{"spec_augment": true, "arch": "conformer", "head_dim": 64, "moe_every": 2, "residual_init": "scaled_by_depth", "shampoo_beta": 0.95, "adamw_lr_other_params": 0.0014, "epochs": 12.5}
Rows from block 5 of a small multi-label audio tagger, named by matrix and row number. Rows with one number within an expert belong to one neuron, the router's apart. Each number is 128 + 24 x the weight over its row's rms, rounded and kept within 0 to 255. All counts start at 0. Numbers have three digits each.
Before each expert's rows are labels from the 100 clips, of 14976, where the router gives the expert most weight on average: "responds to" is what is common among them. Only what is clearly more common there than usual is listed. The data: short made-up English sentences, spoken by a formant synthesiser in many voices.
# router: slot weights (model.blocks.5.mlp.router.weight, 4x256, trained with AdamW), inputs 64-127
# up: expert up (model.blocks.5.mlp.up, 4x256x256), inputs 64-127
# down: expert down (model.blocks.5.mlp.down, 4x256x256, transposed), outputs 64-127

# expert 3
responds to: /ɝ/; /ɑ/; /aʊ/; "our"
router.3:174098117154137149135145113121096133095103181126141118151124183127126123138106115132149101138156130143137138102117156120110136153165153094119129129079134148118160133169077096117152125097091139
up.0:137140139126135161158167139158144102151106121095128100129140124126102102156165124069127141163149134131152144115104101121108145100126130079126123148123077141136134130162113148114114112169117119
down.0:152136072098129145122108115144137136158125108145133132158174151115163101130107131192093131093164114119166181111121136140129121110114070089101123140134141130152094120104135126116154144120146061
up.1:117099142121138116110126085134105074145156144122082189147145123122126182140154118131139156159154102131135165103125091116136138100139157133152137078187098129108175125099159093130101137123144102
down.1:095114141159137126190154098130137164111123179144120135144100159139135130120105092148120098128119096134093141167099138083100163128144157141116121137107139112151156067141150201113131120124141115
up.2:107164141118089125123130132144114115116187151140080130142101129101156116142129153127150095169100096127053132152102141134121149130129145101125144184127133133114139124145137115121117110136124117
down.2:144121134111109175086100167079106146113127113138157111140121071124146123106088098155153123094140124096136128101130146131112095095128125110179126141119131127118155131075112104110132127102112143
up.3:120133120107156133107145100116170146134164126144103137081079126101138141145130082126137136132093118113144109138097128153100125091122101161111118147101097121146127132116168108095145136128127126
down.3:139129095106109168106161140147151112151094067095141107123110160125146122151134141151129152133136152178144103121134192146115140154164141139173142121122123107140182134159127123116153123145155119
up.4:149159103127113117136109102117101144158095105112143111095112134137130113119106111144128124108108117081127129176126158120094134163133171139098145146108134102087117105159100101111146124167142110
down.4:169116136182122164129149120121156106118137164065129072121132129115094136137141125103147106112122165188143110112098147081132106167132132111131107146133135136145121116116128089158097128127108124
up.5:149120147139111122115123105124165097126129130097136147082127156078114110168147133103098128106103088136108116162146145085169127125065141136110104073143098130119095097127140121153091133113099130
down.5:112163088131140087076103118106108110127142084119149123134098139139115117096128109126126123166126138143120097157148121154071153130142076127162112114171131114146153151138121107098107148106155097
up.6:121138142091119138130145174163101107122159170132130106133110106109154133142113144123168136111095144134073137164084148132098082084133069100098084187093118162115153085107117125102053138154107150
down.6:123139145154127094144103122126118132156120132163132104130114170113128150104080062138142092195147140160149153110152126122125156142121161110140140141137097118098121124147102131135136133124094150
up.7:104097112104146087111100172168133103096100130143184112129167093103135148107162145165109108125110094114063144104147127213114103124118096126150131074101102140100138129146115134130120098121157105
down.7:160141136116158105124151180145121131143145150167139180134130168098083174139132136127120112140124129125162132118134127127138116144160127136169122164066112114156139140121134140121093127145122125
up.8:099122156136157164142154129095133113107112146109191107133161099159133127084097141131137136149094104124089123120131114173120117142122118133120108119129159119096118101142135119115150140106113147
down.8:145123101119101100095120134163138105125117148095114123149075139090156118120120130149129074104138119122112097136137181112171118064155164163125127123115132130143124145150136178130111129101145127
up.9:108084124074120110097133164151173107118154120105109118101108115139159167152120170135146120122140114129104116103155110142103138134110131113128137115102135141163148104095126127151137137119133119
down.9:143129144089114081138145118116096180144119107141128139108093147156082118186129116088116128158130167118104129177170121119138114109151121118121137092155150145079094119115075162105146131153128090

# expert 0
responds to: sentence kind: statement; clipping; /b/; reverberation
router.0:162100106179149105109111100116138131095170114145144126126138153129139120154074135178150118122174091139119146132111153147162157108125125115134106149141106176104181063154127138137174124137137168
up.0:158175114176121090183154077124132149117092149108092113103194125117103167123111143090124163132109131113115112160151062129142137110130158110162178134151149101145177140147115152156113135105133137
down.0:107117137096199114067140164117149122137086113135143168112111101151121154144094108138126133075103104133121114121167167147118155117078156117116153133129157121132135144120105102120126134135154144
up.1:154123097131165079128159168086145134144136127084154129108115087161086128091157122151091112128138147124159103142100141104110123119113154125117143112120141108130100154147142120161110158111136100
down.1:096163131091114105129123113150169095113138116127168143167120115129113145139118142105136169094140119151185151117076154139098151108124075126143141122097142177111136188135163114134138134193155151
up.2:116099122086128093115106114191137145110132164136130111149097107153136092113114109125174099133164084084119122126121121162117143082132151105168117146106132112127131120153164136139107190122103138
down.2:138098152123124175106086113114134111143139146133130158139129128178143124109130111091140140108143139134110115173144122132106127105131101092113136116153111101102149135106175128105099120116140107
up.3:117132131103138090127156125108133134114159120151131138114104141105110157109161117134090130198089133125129136109143151142134131116104149110110115113161070141106126133149080128125111148120119132
down.3:143125087158124169130146131127132113156164127158084139119127122139136155135084160126095168124114133126094095154143098155119093141138151123096171140131146104133144144099173159167137134123133107
up.4:131125088155118121130151131111122117135157151141101161119127116117147165112126120122146113103126128173176149126135170078156100114094148169130135128131139134078126126135130109140142073132175149
down.4:109101110108121086132102119150128106108142124131109120106107126141114127129135131150120120106163151131131132133106120159097140104117175120121174172177150147150104071106144090144104113110128133
up.5:145163114144131086127073099095072091169149135091116112119117129107053159118146105157100089144128122146145135134151106136157125153114091126140146134117164087127089146143145137144109138142128125
down.5:143095134151157140123152130122155099130126129116123088143134138117130085093073125105142118090086127128099079146128137101086104152122143128133137147135136153108156121122111148135137130090156143
up.6:169118104145142105135079118139136132111102128103123130118137125132102139178151128125141160122132105134166133100154141112098090120175111122125130128084097094157099149117084105132098167133104126
down.6:100154130150141172137072096110137089115128119092111107165163154095120071083123101135133105121119112165137112177116124144105117113114139123111165134104158155140097099115193129164130104107121136
up.7:109111105108101099145153095106146106128132125145094108184130099136132123104113097110111109105165143192113141087124112129148130135127120179118142159158104136166122145113116118117129094156181105
down.7:100099104101096166138126109098122121097126175142153131105104138128163113137102116110170169128093145109145103145139151123146137092107126142136133124164104135095135083119112133174113144122126109
up.8:185128170136130126084112148119124090137171119198181121105128101122159178121125122133118140134133124104118136110143094137170153125132180113179115124154133132152152120140116146158151145094144144
down.8:112148117114128140103103086081132092137114125140146155074130130130149139157116135143122151134109138170079147125174147123084114134103109141126146140114126074124125118120184112098120135154157134
up.9:077136184115134137137126103121125129136142161118133124112118139134167133107104123125093166148151108137116103069107124135143099130105102128179127117144092132132142124118145129111117144138129136
down.9:152089134170148127146130157120108113131095142151106105166151129151128143168131118111126131101159113103119132160101154095129138148129133155112196171135139093108168123164139114139102109086082119

# expert 1
responds to: number of words: 4; "is"; "where"; "a"
router.1:114131133111100115112162115143119122148137136189118158125106122142149102088136116128138120134141114154118112111152122114095111142146140188137112133138133147123152090140094109194105151120116088
up.0:101092177134146118146139083134116135131110086133152134114157102122154104122112136139062139091117117196109116113115110157094133154124157146101130178107118135114114167139118156161132148134105140
down.0:132156122123109106121160179138116119120151111132084167163124138126157123137176158153156141113147118127146156099139167113121124113121146063105128109128127111130110107133134117145144156100119115
up.1:118123119127081097091095151106138099146138123158134185123136125121120133166089132104122128153086139122151119152162107173158083153168118125148163190183154124166126129164127114131084189119127129
down.1:137140103053124116127184115128105107115113111165156131155107153142136082121119149148176156123141086102144138096156127146146160108160110142105177108115156124126171108100106144148147136160131064
up.2:147125161060095075083097116120135132101099099156136167140112150115145137139116124118084156112147126154129126119136167150100104121154085113166124139145141137140133176147103150098132146133141098
down.2:096143130130161142119112115148113120179165123144108110116124114142101135132139132143119113133111077131106114110111113155099182149089129108169141147117149137129155109079121125091132124122098126
up.3:134126189118112140069109156093096162150146110137139127098140116111136103126157082130148116112165153152115105127088121174093156128168129174095115109128142111098138095127115166107165109114133128
down.3:117160092129117107151113110115133067141058148158092144156106117183121129178160131134088122153144131141137107138113114138162123111105168108138132104131141160135122101141125173117159128150123086
up.4:113083128142139127136107157148156100141126170141137113121145110159145132155092131144087119123168108106140142154130120118102109064109140160150081135158161104088131069189127124137116124152149142
down.4:066183136100159098139151141138140115122123104120136133145105153115135097112170104164115152122101130135170171167133084171135052156143120105133112108122076108125113133137126130152103160108146108
up.5:079116136182150146132111112130149109102172085101158144126129101128104158126144138151161123103135108153141107128113095131115124092156119121150140071148124137122108104176075167111100056131117153
down.5:117175120129152153139191123110148130127141117169128139155092115125140128140107150116152158151095151134101107164085145169136095176118163139088126128114135144150165116065129127094147107107119121
up.6:144154154190146137113174129146129158117088115152138145133142090108146078139156122112128149123109181172103103152139141143152132114149121121119138147096128101139156135163141131121152154123101118
down.6:163160158078149093200124153118145129113129119204110121125146110136114136156123133165100103164136121130067145100112131161114142106132140097137131134137080125137108069145100103156139128150121127
up.7:130101173138109106159140131137096098125128133137122132180112123127126112124074089123109138119124119149101106140120143118157121127117153121098126140152146169091197127112138136109163117149130154
down.7:158139116126143162155167125103114095162127150161119126153099089099118125143121135153130112116122161101096158125159098149127132121120096083144085104168163140117122096101096104125155132132122127
up.8:127146109143136114167138126121123135072137132121123129125127123087135108145137116172118172107108128087116153182141119137129101127145157118149128153179152104144121107135131165104136115166093136
down.8:091102165110141117122134106143092098125116100165154128150095112151112095123084114102128094108121144097133152096089094154113150123126085104157117108156121158142153127122142104181132154132136113
up.9:128129124153137120075107173160167126131137144141097106121102124139138119151123136109130123163141146095113122111115123179118119148116160142083130125102123080093147171143136157130117132140159130
down.9:126118134109124104114136148162117167108141133104115172136087105121127083120131161135132130103139127134097115134164135139149156124167122135165132123134112116115151090143107095109096109110098116

# expert 2
responds to: /b/; /v/; "every"; number of words: 9
router.2:154152120146094108059138102121138147147118086124103144120144101123124120131155116118127149152148135108108134118154192166096163182176120092086120154163113109148138150164108141139130100132089147
up.0:098139089095117123115112126128125104135120152142168105144167153130139139126116111132160143142139149110115116118094122111148090108108124161097179116159119107171134123093143158130128134115162159
down.0:134119131088131142130130140112110137139144130132126143105123152099136113128130144108129101145132113099120139100120103147129115135149129142104126076134128128132144133122146161120149115108134130
up.1:158155141159131146115114119128136119144129121094137089161116151102125106167131122134127151134136140136183076110117152147157130155136109130114091142120087182104091142122105107122128109140154090
down.1:114107183158156117128135143128155123157137124115139109150137144156159093099122181100088113162139109114146125106142121135159153107131128134148162123062107122127144131140140104127094175158136160
up.2:113172143136087124144127132155162153160137127091120117123109124121136143076086148168127185143129162147113143142130141112158103103182154143101111188121168100134151073133128122143126103125097132
down.2:153134129136178069094127099131144098164130123142115083098164126132107086114142113118100093092119087103130109115149116142132175156103123103134122149144077118111146128145082123112128102114134123
up.3:120171146130180160099121148119111133184162125121160139161112134131142145141114164139127121110094132131153071160152139122098096127167163106149137155116125133134142137164154128089143126150086092
down.3:127112162120113128134159118078169110121101140134147073124091172144117118133089131108103126108130113116145136109144115126154100104165139104087083141141117070135133164151097095119134129085116137
up.4:099124123115125097094104071105108143117133110163153164136129168133148113112141166155097112155101132112104119136145117133105102128111087088167147153129093111091086176089125115129109125134132178
down.4:132148089131154141157153174130149125123105110127123128094116109126127167130136132142115163128106088162114075166107111111157123119112130144176130118103143163132159135134096095122130162154132165
up.5:121124126097084145140104159124135109133141102129142160161153115118132161143105145130111173117129137147152145116178128118097151151181140123137124150073173165108169134109129113142138142173147143
down.5:129100144151140143152079116140129123125100151063081122107106162141139157159125113128155136087119127135156146136132146094174138105149107174116097203164128094131101123144149135072131105120157128
up.6:083128125150129160107141151149186137129115157133157102120170089134128137122147133126177142081144152114154110133100129130140114164117129151154122100140130136169106162113089134111158144128125109
down.6:135162116096143183106121145112131110117108119177145085165136163132128127130093128131112106134088109167133123118126116129141127118103101123153135140111130074119152137097127164133122156151165117
up.7:141131151122135122112127142156135135138085094207109118108148124099126116143157122094154162125168112135128135150172134116141116130129123121161136139115078125145139109176154072114138171159078126
down.7:107167088160142129099146123179101146111126152121148113156154107104129122130126144155117094112083132153121200110124126144127121063106134119108121112107170148149148154106112152111136130101159119
up.8:144088122135144109163124182127099123134110141088142134107155119143126121147152140149130164113088132092152141140124108185138129129096133177157138163124124125109137117087108131117113159130131124
down.8:096161109123170157128149097119101130131130087128154130149077129101123120089124116104129111142121138157145123131143130103137171164150116094120119130125150112123112137145110141114123144091116102
up.9:091129115115086119164181131103083121142161114110113153133111111129152132119065173137085127110103139107130131137131151104133116149164082109140102097106108131145084117147153110129130112142134119
down.9:142116130130135151102118115147149154085122139151094107120142113119088175125108117121140151161096153112139127097149122150155119172143123105135134124150166125139157121127150154099085122123112132